Weights of a small sound classifier: batches of 64.
Rows from block 5, named by matrix and row number. Each number is 200 + 20 x the weight over its row's rms, rounded and kept within 0 to 999. All counts start at 0. After the name is the row's rms in percent of the matrix's.
# weight_hh_l0: GRU recurrent weights (gates r, z, n stacked) (model.rnn.2.rnn.weight_hh_l0, 384x128), inputs 0-127
weight_hh_l0.110,098,214,193,232,180,195,194,224,202,169,212,198,206,191,226,198,188,173,214,199,213,153,200,204,205,218,218,185,181,157,174,245,161,205,224,152,191,191,178,202,203,225,195,211,188,190,184,219,184,189,205,148,185,186,204,186,186,170,233,204,173,195,162,230,184,230,176,221,197,201,212,216,196,234,186,190,202,191,178,181,193,207,206,221,193,216,213,197,190,208,208,195,225,189,184,203,214,226,166,216,178,226,210,207,202,203,151,203,214,200,206,236,209,218,222,169,207,220,230,177,163,215,216,174,225,213,209,187,204
weight_hh_l0.111,097,229,198,193,186,206,177,163,176,218,226,224,219,164,188,210,217,190,187,205,190,224,207,204,227,214,204,213,214,198,211,175,226,185,216,195,204,207,179,185,211,187,176,203,213,192,200,200,199,177,157,195,216,234,187,218,226,187,211,186,218,195,215,198,180,176,223,175,189,209,181,242,189,211,209,210,218,225,204,171,211,228,209,176,199,181,178,194,213,186,198,220,171,175,188,178,198,223,231,184,223,187,224,211,209,226,197,196,171,204,166,213,159,238,175,229,192,207,205,176,219,163,230,193,259,214,203,207,239
weight_hh_l0.112,102,189,220,255,199,207,182,212,206,235,232,192,182,183,197,199,218,186,208,187,205,207,180,222,184,179,203,188,199,207,214,221,217,216,195,182,174,184,184,211,185,227,213,213,233,195,189,214,208,211,234,169,190,149,202,238,192,191,192,194,201,223,224,192,225,191,165,209,196,211,201,202,203,207,199,236,224,202,200,198,190,171,223,180,208,191,182,201,240,207,199,206,192,172,218,222,213,193,225,215,181,211,182,178,196,185,236,232,195,163,216,163,234,148,189,215,204,192,223,202,211,158,167,242,200,196,188,185,193
weight_hh_l0.113,082,239,195,184,206,196,172,179,217,181,231,185,139,181,177,183,235,191,202,199,182,172,198,192,206,219,199,235,183,182,192,192,223,198,188,229,217,191,211,190,189,219,225,195,203,206,207,202,182,221,184,185,203,207,196,181,204,208,223,163,185,208,197,153,229,223,176,176,203,202,210,222,211,210,208,217,184,208,189,177,207,223,181,176,213,242,186,234,222,168,189,221,182,195,189,216,224,218,202,217,198,222,167,213,182,248,183,181,193,195,188,174,192,196,223,173,164,173,199,190,199,202,201,221,242,205,219,227,229
weight_hh_l0.114,099,189,171,207,218,226,219,181,208,207,202,208,208,206,172,207,169,186,205,241,202,176,197,187,214,231,230,202,176,175,214,237,188,167,179,214,215,226,211,201,214,225,190,250,197,213,205,199,234,201,174,236,158,189,176,220,217,225,190,220,215,179,207,213,195,184,226,194,203,182,205,184,171,191,224,186,173,177,167,207,209,224,207,188,198,176,208,221,202,158,205,167,211,210,199,211,199,226,185,185,210,182,222,172,184,212,206,224,176,175,194,234,192,185,240,197,201,189,194,195,170,170,217,209,228,233,189,205,171
weight_hh_l0.115,095,216,180,165,192,242,176,207,191,158,210,228,190,202,184,182,192,225,237,213,169,171,201,239,162,184,201,210,201,201,181,180,208,190,214,223,222,197,178,183,179,220,159,206,175,197,213,211,211,220,191,188,195,194,203,171,218,197,182,202,192,175,215,193,186,202,192,153,187,196,211,182,211,205,205,217,231,167,233,177,198,208,177,197,252,228,220,227,231,192,210,215,206,199,211,200,197,181,171,202,242,214,217,176,206,237,200,212,173,200,218,214,187,225,202,194,212,184,202,205,222,202,156,197,207,226,200,166,199
weight_hh_l0.116,093,201,179,206,195,178,206,232,223,197,215,207,176,176,171,247,204,198,169,219,158,153,180,202,183,195,216,236,209,158,205,190,179,192,195,216,195,182,191,220,197,186,182,190,189,200,168,215,218,211,216,190,219,149,173,171,225,178,168,218,190,194,211,171,209,187,213,196,195,200,233,194,237,201,211,252,176,216,213,235,220,225,200,215,182,211,197,188,204,187,199,215,214,197,190,244,229,196,212,184,172,209,198,209,191,201,184,182,214,204,211,220,178,198,178,232,206,251,205,215,188,195,213,213,196,211,199,179,189
weight_hh_l0.117,103,204,177,168,219,191,178,221,190,182,195,182,221,210,209,199,213,205,193,200,189,216,182,174,211,244,178,166,209,255,156,219,177,220,219,156,193,198,224,181,213,197,254,232,200,175,181,179,180,230,158,197,214,202,201,168,192,182,176,171,184,187,177,190,194,175,184,186,203,201,189,221,208,227,230,196,220,229,187,203,192,197,234,205,209,186,215,228,201,163,209,177,226,210,203,221,210,184,204,206,209,237,192,216,217,191,190,201,226,202,194,222,189,222,189,172,208,179,220,218,200,184,185,206,203,195,233,182,206
weight_hh_l0.118,103,213,200,212,225,227,228,188,190,222,161,207,183,190,216,215,191,193,201,179,237,192,194,230,214,220,229,217,179,233,163,205,178,196,204,192,202,145,185,165,194,208,209,205,210,190,217,159,177,228,223,212,188,230,163,209,229,169,216,232,180,171,187,220,175,192,228,213,192,177,193,193,195,180,222,176,214,228,204,187,203,224,210,218,174,213,192,228,215,168,198,186,171,194,180,218,217,206,187,182,199,191,235,195,219,222,187,206,219,158,204,190,217,165,201,198,199,201,231,208,187,172,189,226,214,206,193,211,213
weight_hh_l0.119,096,203,212,210,187,212,181,186,203,169,186,219,223,171,200,222,188,206,195,177,215,218,163,202,186,211,201,198,173,177,190,182,195,196,175,215,202,215,211,245,199,215,183,242,215,247,201,193,196,186,202,191,189,190,198,207,179,185,191,163,186,160,177,158,188,232,201,238,202,199,148,190,209,235,196,255,184,190,181,170,205,213,184,213,175,248,195,217,214,186,205,180,188,184,215,187,172,193,213,228,186,208,200,186,193,160,195,201,191,216,192,188,194,177,190,217,173,215,213,227,234,175,215,202,210,194,193,230,200
weight_hh_l0.120,095,206,155,226,192,201,188,174,196,192,184,188,207,196,190,191,225,184,203,205,211,189,194,192,213,179,191,189,199,203,210,201,221,239,201,186,190,190,155,221,241,194,166,248,243,189,186,165,205,208,218,183,206,195,197,182,203,203,239,217,216,216,178,191,194,177,163,204,191,208,178,183,204,174,174,177,219,220,211,198,183,236,179,194,209,210,205,178,198,165,215,194,208,221,208,196,190,185,186,231,222,179,207,220,185,210,186,194,224,172,164,202,250,188,161,181,213,206,165,168,222,152,198,203,193,203,176,209,202
weight_hh_l0.121,095,179,186,231,211,215,192,192,202,233,208,213,149,185,195,205,187,216,220,217,209,209,159,170,186,218,171,169,178,184,241,208,190,174,196,210,213,173,135,221,205,169,208,208,201,240,199,211,173,214,226,188,177,223,191,199,212,202,204,203,167,213,195,209,210,222,213,192,191,159,205,188,199,226,199,206,197,227,221,202,179,228,216,218,194,223,207,185,171,214,227,176,199,228,188,165,221,194,170,179,222,226,208,170,202,197,197,153,168,194,185,222,194,209,222,216,210,191,211,196,181,196,191,186,198,200,205,187,221
weight_hh_l0.122,085,194,236,210,182,191,201,177,220,218,182,197,202,192,199,216,170,240,204,197,212,219,225,190,206,255,174,207,207,171,196,219,198,185,220,202,201,202,182,207,203,212,179,189,172,201,201,199,195,232,208,196,223,189,177,171,170,212,219,202,194,196,189,202,153,164,175,191,151,181,188,182,224,174,231,187,218,187,208,190,168,211,166,249,224,180,212,207,223,219,174,205,227,182,214,201,228,196,212,175,201,198,173,201,185,197,169,197,184,221,216,169,205,201,233,213,209,226,186,203,165,206,186,236,204,213,193,237,189
weight_hh_l0.123,092,175,198,236,193,217,221,237,209,199,182,211,236,176,215,215,209,244,217,203,189,183,218,210,171,208,194,225,193,215,213,178,182,202,200,188,159,211,237,148,180,187,197,164,200,157,201,207,189,184,193,209,209,234,227,204,228,206,187,176,183,171,217,204,192,198,222,176,188,208,195,197,178,229,257,213,198,195,201,160,195,211,186,193,176,198,193,231,219,193,209,193,198,223,167,185,193,183,176,190,203,182,185,196,220,203,225,191,212,164,206,186,196,202,225,206,186,166,194,182,176,179,221,214,247,205,211,189,191
weight_hh_l0.124,099,201,185,236,156,193,191,198,208,188,241,203,159,211,192,171,165,191,205,218,206,192,214,192,177,234,191,198,175,190,185,205,207,194,205,202,189,202,208,232,162,201,239,183,183,203,193,190,183,186,205,181,202,221,185,183,181,163,239,208,212,189,190,163,217,192,175,218,199,205,187,225,223,199,197,190,199,191,189,237,235,213,204,182,192,178,200,183,170,206,169,213,232,224,193,192,200,148,197,235,212,194,210,208,192,204,206,200,178,202,198,241,234,192,204,193,253,215,196,182,167,205,186,225,225,193,236,220,196
weight_hh_l0.125,095,221,204,237,247,193,196,176,199,176,192,205,200,207,170,206,201,232,231,179,216,200,199,165,204,254,230,164,227,197,201,191,203,157,202,214,205,192,197,209,193,154,211,201,203,185,189,197,226,229,208,210,178,179,184,207,197,205,174,202,178,229,180,206,219,190,238,229,190,180,181,212,227,179,211,180,179,192,179,208,204,166,200,196,201,186,191,192,197,191,227,219,183,183,190,174,174,209,216,177,180,227,215,211,179,166,203,188,182,192,192,199,191,184,161,198,206,183,149,219,217,167,190,207,212,160,186,214,214
weight_hh_l0.126,084,194,177,214,227,197,203,204,230,194,243,185,214,202,188,184,208,199,221,211,233,186,191,204,185,216,228,195,192,246,182,178,215,207,197,219,214,204,192,208,196,211,203,242,212,196,160,216,214,205,262,228,230,213,173,216,200,141,198,189,208,218,194,191,190,222,217,171,175,173,213,206,200,256,197,199,213,215,223,215,204,194,203,208,180,202,200,211,210,205,198,217,227,183,210,180,187,230,194,221,203,230,191,211,196,167,212,208,235,169,165,197,186,171,209,205,177,204,192,222,238,194,172,181,208,233,188,212,197
weight_hh_l0.127,103,180,171,196,204,183,247,192,200,209,187,200,193,200,218,184,212,201,258,211,209,206,229,199,229,210,190,193,213,214,203,194,226,158,219,207,181,203,180,170,175,190,239,211,179,192,214,212,208,173,223,223,188,170,200,224,206,235,206,179,219,205,193,178,207,167,179,216,192,193,215,204,206,228,181,222,209,188,183,200,215,188,220,183,214,239,217,177,183,160,177,186,207,188,208,230,193,174,181,208,185,227,210,175,158,174,165,205,211,166,175,215,199,197,227,197,178,234,233,200,184,179,188,178,171,198,214,192,183
weight_hh_l0.128,091,179,189,174,185,149,175,199,205,188,193,190,176,194,224,236,232,210,200,166,246,209,203,185,203,172,204,140,219,184,180,176,189,179,222,187,192,187,208,231,168,164,208,234,164,212,198,185,193,180,192,216,172,206,176,184,205,178,202,224,218,188,195,199,179,235,205,190,203,222,204,208,177,169,148,201,195,219,205,206,190,200,220,197,185,190,219,208,181,186,181,191,212,234,211,170,218,162,216,207,199,211,182,226,212,191,179,207,184,190,210,213,209,222,217,211,189,198,232,189,211,210,190,235,211,214,223,179,193
weight_hh_l0.129,081,212,228,215,190,235,207,180,228,204,211,182,179,209,207,169,188,179,194,153,190,186,229,215,201,178,175,228,234,153,198,212,195,198,243,191,197,203,197,195,211,213,253,199,183,203,228,180,230,197,180,157,195,241,203,214,191,196,215,223,211,211,218,211,189,190,196,199,188,189,211,227,213,183,190,191,202,179,214,205,198,229,257,203,179,213,188,173,180,162,173,179,197,180,192,210,185,189,219,201,176,201,186,195,208,198,176,205,228,218,194,207,240,229,240,174,194,202,212,216,205,184,225,236,196,193,207,203,192
weight_hh_l0.130,093,223,166,180,239,208,204,161,179,198,196,211,190,184,187,216,190,245,191,183,238,206,201,216,231,206,255,228,201,156,194,178,225,195,211,208,235,218,184,246,202,157,205,187,231,174,188,182,191,200,223,198,178,198,201,163,185,218,176,208,192,179,183,208,200,155,183,171,191,186,211,204,207,225,196,199,177,211,207,203,185,198,183,217,219,213,190,213,185,186,180,198,216,211,209,172,192,218,226,167,243,205,211,203,202,215,209,187,192,193,196,217,199,223,197,191,182,189,197,243,205,188,206,238,199,190,215,209,232
weight_hh_l0.131,100,194,203,200,216,186,212,178,182,186,238,181,185,192,227,202,179,214,201,209,214,214,145,178,203,220,185,238,212,201,172,199,218,266,177,219,233,204,217,167,212,201,184,185,180,249,215,197,217,215,198,216,214,192,228,188,157,214,183,228,196,192,192,208,200,195,161,188,201,200,204,173,199,239,222,212,222,199,212,223,241,189,210,196,221,243,200,218,220,184,198,222,190,214,204,204,191,196,219,232,169,208,181,174,176,195,202,211,220,180,192,196,219,215,185,160,210,195,194,196,225,193,215,204,217,194,211,236,197
weight_hh_l0.132,087,189,171,236,215,191,192,213,167,183,231,227,205,185,202,180,209,194,225,203,188,189,186,182,174,175,211,235,190,195,251,213,213,195,242,191,182,213,208,227,187,222,205,216,211,221,195,187,197,200,207,183,199,210,223,182,190,188,196,197,181,166,186,190,196,207,186,207,176,219,185,204,166,221,164,225,188,203,248,221,168,211,196,217,197,158,199,196,229,177,218,224,191,198,217,210,177,233,179,186,233,198,235,203,230,161,178,203,192,171,223,193,174,197,205,200,205,198,153,168,189,186,202,200,228,197,225,195,224
weight_hh_l0.133,098,198,209,217,220,223,211,178,177,192,211,222,197,217,196,210,205,218,195,174,196,260,165,207,175,203,193,218,192,202,200,209,241,188,212,208,249,257,156,211,192,181,247,212,215,191,212,217,205,198,217,193,230,211,192,164,218,186,185,220,209,203,214,231,194,146,186,211,218,186,212,226,182,217,235,173,180,207,172,177,202,191,198,206,172,231,216,212,213,195,226,208,215,235,199,219,213,178,172,191,209,186,183,188,190,210,221,210,229,199,210,176,212,229,205,187,214,211,195,203,192,195,215,219,217,210,207,225,228
weight_hh_l0.134,097,210,199,222,165,218,199,217,207,217,186,216,224,194,208,227,193,152,185,205,196,213,177,240,202,188,191,209,216,178,181,210,227,203,203,218,213,209,174,225,225,184,179,246,170,208,206,172,204,198,198,159,245,226,199,226,199,210,198,177,160,160,201,201,216,153,187,187,189,222,231,218,213,193,216,195,198,187,161,185,192,207,218,202,178,178,176,180,187,203,159,196,194,217,194,244,198,229,211,180,210,176,177,174,181,182,183,202,190,202,199,195,218,217,176,217,174,229,197,189,204,182,220,222,214,189,194,175,197
weight_hh_l0.135,101,227,175,197,202,208,198,201,211,216,207,183,182,177,183,200,214,184,199,196,191,210,149,215,185,191,182,223,245,203,246,210,203,223,226,167,214,189,201,208,191,189,207,225,200,224,234,185,212,192,194,187,190,252,177,189,204,185,228,258,202,190,207,188,187,235,183,192,158,202,194,186,168,195,170,195,214,195,179,187,204,209,193,215,186,180,184,220,202,182,223,194,216,208,199,238,206,227,217,220,191,168,178,192,199,231,195,180,209,207,203,193,260,165,206,202,189,229,180,227,189,214,175,224,209,185,201,181,217